config.toml
arch = "gmlp"
layer_scale_init = 0.1
warmup_steps = 1100
Rows from block 3, named by matrix and row number. Rows with one number belong to one neuron. Each number is 128 + 32 x the weight over its row's rms, rounded and kept within 0 to 255. All counts start at 0. Numbers have three digits each. After the name is the row's rms in percent of the matrix's.
# u: gMLP up (value half) (model.blocks.3.mixer.u.weight, 512x256), inputs 128-255
# v: gMLP up (gate half) (model.blocks.3.mixer.v.weight, 512x256), inputs 128-255
# out: gMLP down (model.blocks.3.mixer.out.weight, 256x512, transposed), outputs 128-255
u.243 096:141141131177136105081102121113158124088052165089116086140139139092122126157134123062163136133150160160148145146101180119117100149138113113083163125160150145132135121160135149144126110173074127108163164151120139102097159131095164130153126130164147167107167197138140151143154143125090161104169151113045137161138079100133082136053151113180152091160156140149120090161115123143137129143118
u.244 124:137135157085133082145138117146156114136150137137104131113163149137181092189145125134165097173133150152132072113126131124077155149118107147120091142174168102076173151191096103096108079113107093149149075104129152093082110118109155113166164123136139115166102116149141155156074177114091156185103155164173123158165106100085163095101125080090148093131141144122190112124107162098102071104172
u.245 100:095109161152067102187126134131140055139142179070144122104134122113131107132136094128130125135128133115088126129086176194151204130186158127154121104109141143187120077149122143176105139131148089172076182109106135118127116169080130158080123105115159106160183114120144106109139214176162133080132199127085116093126056138147200136135106151176104135141162130107147189145140149123118140152105
u.246 087:141062136131170118156176096160157085080104149125143183153150126200190123141132133116175146178114086119145162111140131164202089094186176083123124129089107113142133133148060132175165159098147099160149161137091192129070199130126126096067137140103149137088133109124134166124146236179128114092101168165111131118164111185083131091173108154109130185090130112153153080091169158106106144114113
u.248 123:153115211096170093150140148141109159170125051080118178152157113096147088157095101130115184149124134127161140163180149161143126108197097157148124110153120131140146091140153140149137207177081158199070121104132096092135174146115135162098144149083098152163109178118106092072117164099180141107124198127027045145137101086135092155158125143140134143129151063148164101068124109136167102094103
u.249 080:131153171127096134175180118123148098102103102104118162186166185126183116112075096092212167173138118160076128114082109090135136142104126086154142139107133150126102124179114117122115104129129085108133172170176139126174146155221125186107138113126091108147116108173159133134101117119128165162129160118142084141105098120131116192147151153140065100112132101153159167092167128165085149098086
u.250 096:132142165140106166177119158171127130064113132080125089140108095098083087148123083153142105141176081088118132244143094167137107063143148123090107033142113106126091131151110115110118055138143119134155087176089161120082136195098096118153097095166153178181180146120118146085142128172103138154105092136108156150122146152076192113146125046129126149097109113117102091165158081143157169134142
u.251 105:141088159121109184147147126133130106136192128102113101160160103136116139120132118132157167078167131115068168072092104122161158171115123153119122157197089144103164123125101121141139113102106129106125092155135140159116088145085163125116123178116144134138140102167121085103065026138122088156098123063155102193080117147205108176157160086083103139135101116188145109107122174142119113139117
u.252 115:128100119101153161062142069148153136107163169095126177094191061184146124149109155158130110143053123152163102158098046158102165176114112106105082101157152138106138109144126144113114171115158114197106080129161192147128109117188105187162172116114105148074103060184144174125107118163143111139098109115137129103078135170128074144099126145140123183198171116126178064127183200130108084103132
u.253 109:081129187147163090181091131108128081111111138155102082149153115151128176104151104118124143093138148148145175132122117150111128150205139139121151133098173185161145106154113101131125100132099107124127112120152127163076185143107137154077143136124092096134113159170104137116135149143096131126115101083121150130062085150183145108121131082174075083133205114136168178136098097153133122086106
u.254 098:135078141088097228128131138163108145087142135164184132114086111135136083076079130173095120127146137075079131065143139116133163134106090155118132107125160124118132116065115151149132132141091103129137079130157112136133101139091135124180201080127136099103152083096134119095113135090143108159128135082111168152140152129125119127123159128128089145080087122135183138108108073127113130139193
u.255 097:109166100077157098120110163170192063113142139099098135159137098099161163104169129102105068104128147162093115190069141097118150092093076151151123117138149093125157191115233090128124149154112166112154113065120121089160108092156162192119144040125118128152150145164158156099105098085146154162143114176130095149122168162130086091096107101064145115132150115093147125099096173101155157140122
u.256 091:108090128174185078197138107108131157135177148119128153114119110156098104094155085158134134163143124168103134084161103163132099205185086119137076090124123110142159153163147143123143152163150100170100096154110083068110092158149118088137110095144131111123154083158065126159111155126061168116110139111143126103144062142146178146095122128151163163127148114123120161084137104137118134139129
u.257 095:066154173146153176067149137193137156077145128057146172161153117136113121084196117070153109137126167134116131157050180099152147158125058093085134095179119126141107161144177062113080098144104204170093112104127095103114093152136098128144086105151101131117130130133118099130151134114137149143134123162148121093157102094175108141108115130191187071209160124164116101163143137149110118140111
u.258 109:108129110141165124080193158088115181086087159101127122117159160133111158162127163099110141159147104099129100119098114165154158114187068087213178137138128120184166135146112130111167023170169103139175125085126075143138144103174195161158099077141145133100105148169110054146145131158178162131134142167125140166167138070170169138200081106110133146104147160166162070158130157124159130167119
u.259 100:119111149181102139169156149149156132130168103101169186057097103155228077166050110122141071169140159128142125161152062090139074113158118137084138152150164147161170126122104111111114190149157152145121137146168178137100107116061133137191127101139088033190092126138124167088133097059132106113099104107204110117073137091120169211127134126126154130127157120038171138114130149085147157115084
u.260 089:142120121066168093142166090130162075109091124130150145150080075120141116119124129129150120091025112198095152113133078073091131113108113097155100119163124066066162147124120085132113133140077114145081118066176186116092151082138091095111165193148189128124202130157116127142109138124118137115104168131131138126158107117119134164135122128100188190133074087154159160108093155164127122124121
v.243 107:083115099147166169184193119118066139124193114168123145092162107117133076065098182172163109102142109117057086145103157106083121165058144084114157120108093108109108136098128130127140209132128111143130136217125167132088101098098102156143182129109174101103148082137136119108140212143105135100103152076156092114115085152121162107182151178105102146084128150138190176220108171122129153138101
v.244 117:133172158101091110198163108108085152102144161106155103141100129086108104114137129126071148139102125138111113088147080175092114114072176086147110155108134131132147172173148099143236061195120108134114125187098124145125154125126102127058138146138125140105107150129112099140130151115138111131149082131151124096202082124133130058161112154093169080128147142093083135142110169145081155121118
v.245 094:141112149109130102158156141215144086066113139106095116119101102114130120092133136183091091105094154044100190116109138232143149113169141102180106127136134116150133071116132139099098106154208115142172157131143113151176097097149149143103089101153134154142103099119157150138152159147189137153117090121174164122129091172109155185142129128110100093148126126121112151100153112123132123102121
v.246 098:187111108097135184213134099111088137091116128137130128158057143139161211075162137118121065094107140161178142040084125124165206178160136140116123155116116174125167134177135144137072123116115105148111160091105189122143220120128070093070154157164140122130116147111074090158129159163128133112167189164093170132164070184107120188150145147154148103157115136130134102151180146119191132137167
v.248 111:105118129089111064110090124132092168110183188151135166138148142115131104106107138117128103125061175108108241123135180088146130108107135184147115127095160166185148097117116109143140099153171167150102045052148085115128170118074121126101104131082108145148111103116142154124136149092102130089082122139141169107129154096101127127128146136088139134075106154104144143157131179119125057125168
v.249 086:115113173176149183165182168106162139115167143103114167136078132100099113104090123151114158126132092125131138164072141144095157143194093161196140082172125163099132175129132160071123094006073095080134117147110148100138156114134144145125129119134140162085113113122168143120089102110089122094121076093129142130124143161134141123109083103144123201146133075142130099113126160151070108119143
v.250 100:119110163159144140163141076158137125136124155175118123127103126135169128053152095153080136165167125148149115093173104166143098118089166122110169149136125127126134117108064094152106083059147108134157131136160206118131156098112171104095182111075158106098126034124129107165153100060084161153128076122128134120090111139213070168139124153086160150115144114139125168180118128099169095122148
v.251 097:182106164111096132069164061132136114097118113100134107098199136095123169105080153189143177172145101074122104155097137116150093162088126113096150110078121049154134106092068055149127133135163120085193114119091129093151140165129118137192123102146154103146076072176174076115147159118186158099176123099122099164134147158144094170079141136153137165103164134129151145199153100126199117104122
v.252 104:131107137123131148131101142125193124147125120180113122091115111165150116108102138185116130104165100107127149145124091105129089100065113113152124184130134107131149154101149101060170161107073059099143154160121132137134109100127072149138105103115149088074151111075122059143105144166115119154164126190092175191178080123165131179116146105145155137132095193138163108113180177141120136119254
v.253 113:098119182136081151155113114101125083142123135159145171121109083126120052121115098141134143152133144076153147162102162129131077123090115132132219175134099137146113184143123135114135177139139106140086169171128153117160108142146162152156105155123150094170131106160105094153121141105166175142108161103191166142121138136105163154122185139141131105117048082121119113140174114188105120098159
v.254 107:081108186151085088129116073167106096116101074105104192126152073177143104106163098161129104129171132109141141117156124086159163189139120132110164154153125155149055130110125142116102143152116136096137128157072098095198184130137164139148147151140108115124146104120102139119201141154109127127139084108072166120108170101153220166152075149119073125140135109082153127151198103153128122108191
v.255 105:146137142118142159115153128130095099154098129112170132147076120168110121116132107140119118115093111137118125142112157141123145166164195089184133143069187075144132121123068134116111120113109142163146092116096117104068210119126078174122158171120180100122171154092126138152140079182116120132150107144084077157140143087114146093087113125099123169177118129144120127099125136047122164141078
v.256 097:101159186095122114075047208135098077078098201160156050141054147147104112128123091124102132102122170083155113141158122143171090117187148146101103125151103128182145206148154079118131143100142136160111108161109105186154085125134139155142129146092109119118144095083109143178159120192157106140154145110191124136094093127129114034177102060122149118051125172130112186177157136089068088143082
v.257 113:145116153172088109119132132158105136120155107093184101149066202144118148132102167162129122116133118112115135076100141103112081154209115176110074124098095137109105129191142117144114175133131181157112107080112089146089188102083065096175118165132172105177091107141142089079169050105084150110106136111184125127144064162158131098163107169133097138179126150106138115100123129051129127172117
v.258 094:120073174139201162137165158098132110095186127085145137127122124152065133116111149130173094130152094158114128162154117075134108080128072158097137135061129149133122105147126192183119136157104142127183185127118149178137102081095084103106109149136123089160109115120145065113172189121114154119079099155127137085168095145120118090146098097085097139080139123129148151153070083151146157126067
v.259 117:161196131200115123143143142131132154140163135104108130191125101116159068126129126137071163146125147188131102130157107180108149117150062163160197147100113162168120086157063074138127127125142113098091123114099104143107096074087109190128145088070157133191123166167126133053150132170071112101086160142090135123105115109116105193136106138094087198124127187132163141129146084124124143086130
v.260 091:104100122108102114187128119070103180159119140150158132147097134156124155059112103080143070170141163187105156121160090154120152095097162137152134099142112116143098186146140114118100116121134105097093076086127157093113219168155138107102179129103180059131025109171133103123158110137094155127116140148100158111134173145117189117152117105133204072147194161176115144142171114134086109131149
out.243 102:137131126125177119123087121158108088171139113120119153119100057098141150091114156131088124144099107115137079136138080111135136114149111052087124116115086161103188183144208125130160176174134182169066093119154138134207116135140108142074171114138106098122088156150161126095146156128132103068132131180222101066091164165152184140116095089110125152099115115107158180118101106116132150133141
out.244 102:164178167111141141041136101108149115111153112111148124128170107163063116091115085171149185135138098082069088089153149129096121139125146136093198106109142159138117160103163098151203168155124129099126132190165119140102146071116130102113114151090127126108187102101156088120108166209130078155195145076051198098170136161071109085111113106177148070133154116140127109114144112086100093126097
out.245 098:141135122083160110112135166101181116103110075137105170067153093119097122160114114104143147136091119110147112189133057164179066118098179101159113128182075123038159084107115180108165117159158141078187146128122078172081112066142109082176101105085079148131118123145113150188110109126125093131105097123122122127142141116112184136147154150131175115093127065178104140122112144072116128146130
out.246 097:136203140153133143162131137146153150111137093137093136126108105184108146129112129134111111069140132107141154180106130084078158180072095113092130199128100145106082154089172164110110078149128139114054174130158119181127090144115146135132112145131180119077101146125113078155110124180150173225100131106135131115137094157128177153106191152077164080126122093112086120128091166180089146099139
out.248 097:107077135163127109169149110148176114083149072176187128114099120096180090150119075138131179148101094173137122117107106107078067101141168180093173173171133148078123118149082099144115068142096131097125112147175118085156132146088111093201193127140040140123142116094111189100108063133096108088144096112143103110142120102107120170067155144087125115050151105082153141130165094123113105136129
out.249 081:173088113197158184126092221131116109167111152086159096121099106112113138215177133129105131084109125167033187133146156119089178133127161194136120174076175115105129101113142123081187124119183105092075151110069137138074099141124079163109161169154099147106200078117103126135117125148064145135125098084133110134127111160103125182152125136049142147098098129094110100107155121144145118121135
out.250 113:128090110067155107118124087174133175100077137132142140107107127146126194150088142103114105127128194133120142084125101089143136190130130123146139106120098183077183147139127112116120133157119110144132167087100183159164147081116114143089199153103154079064080080135139073146101091168081122118119136123138123122127117122174123075149125122116142135125087168072182167169134099086103091175095
out.251 102:117146091117168129110121157121135178099063106114128164093112141203168134163120134166078105151155129155206138198133138092124096077170120163141125127092132119135082106115114108129135154173143080132110071079151155109169166088104076087181104144206069102133156166143098117098184174111120166132139097150107162117143144124140159148116071137150122089138123126071139124147080113067117119065134
out.252 109:140155159093117105038098158088164165123108087151114131077051135145130105100127111143077122112148125143184120123129083070137080069097129115117127102157096121086092182067121085138139136145141158087145135135116181130110081157059116082108070175096098171134166135120169150134127093129166061099168138171143149112171083147104185131152071161127147090044133139110078142127105121195119129169119
out.253 110:148090069076118124104121113129157148125058147107095128107171190137192071147108137156194116201067110101153167131118049124126089164135057122113054119190170199091147131139168103112157098152094109157143169119095158126127163178136150205102140133110127147109142116112070147112109079091097161068130115145154093103116157145096153127133186110137137165059122090116107072080130175092126165100096
out.254 101:129083076174105056143116111123146129156117126128098168130137106132173125114093158074071160159147148139107130093069152163128125167095118178139158094194115133103160082123110093120113120116131134145107146154135196105158157149143092129119128152126158130133092182085193122116076073138125095101172079115128092092101118123151154121143090173150138107120119076099080114131117170141161118156108
out.255 103:127092094154077113134075144098126085126126131120160122127194129117091056120147137103159140157072125155150136100186093130068095158152130116132163177131136123071193101181115152178098090147096064156113156185142088156142132184124132105167121128113106094164121164124071129150158133181105098107101153088096167147100112107073150113183169146183100132150130103150087109102152086173099133177105
out.256 084:143113123107105197000121152159106136175105133115115181104103069146098112084057153147133137081105147075132140140117160119087160131138090155081164167125118131123087132102130104151108104125109165127113137082091098167109124120118140144131135147127232110157063158082137117091139096068183097148140138163092123144103152168160083123127135163120123124136090168114155138176141135118091115098134
out.257 108:162140080123106074104059120122104118139083155149166105101148133114141181138133140145109126119134108168132171117151125143037133074122124134147151135121157142179129154101147153119133147111153094046115143099133136138136133142042117088125151146097101157152149189096200108090124125137125076081104114101099083141104159091135126096146195087056103145140114069125102162105112135132125101146126
out.258 102:157092168073098137152075135074104131151141144139151115135084148144104083035132087143138077092101122101119135150139154067113093074126152174075187082120131176145130133130146130115069119165147206115138111199079171156160124117136082112079167138131119131109095126120166102072103110071093097113138142157073117083115073118092113085121115099168139105141135119101071187106166109144121160190156
out.259 099:138141071109149108132090109105129192118069147171119058183164115151042142110156152149137161110109115098151172087047170127132105132106123108228105095051121091134109161142129123123134097157143150172088162107115066106130103135144131142128116145112114158108142137115121112163073163145079139136113148149057144147166103158136112083075124169195102099149110165156147129135160118201097151119179
out.260 097:130133050146116220117122123148123136193089119074108100140146141111078141110162126157160077088117043084136129170120166103199125146172126069157095089093134183166114198148156169138151099137142115122119097123080117150144158102088115159187150104085124153103172108119098109163115152112106136131151188110103166165118136177150116093141102142138117064112117115072165099094180112093177119106139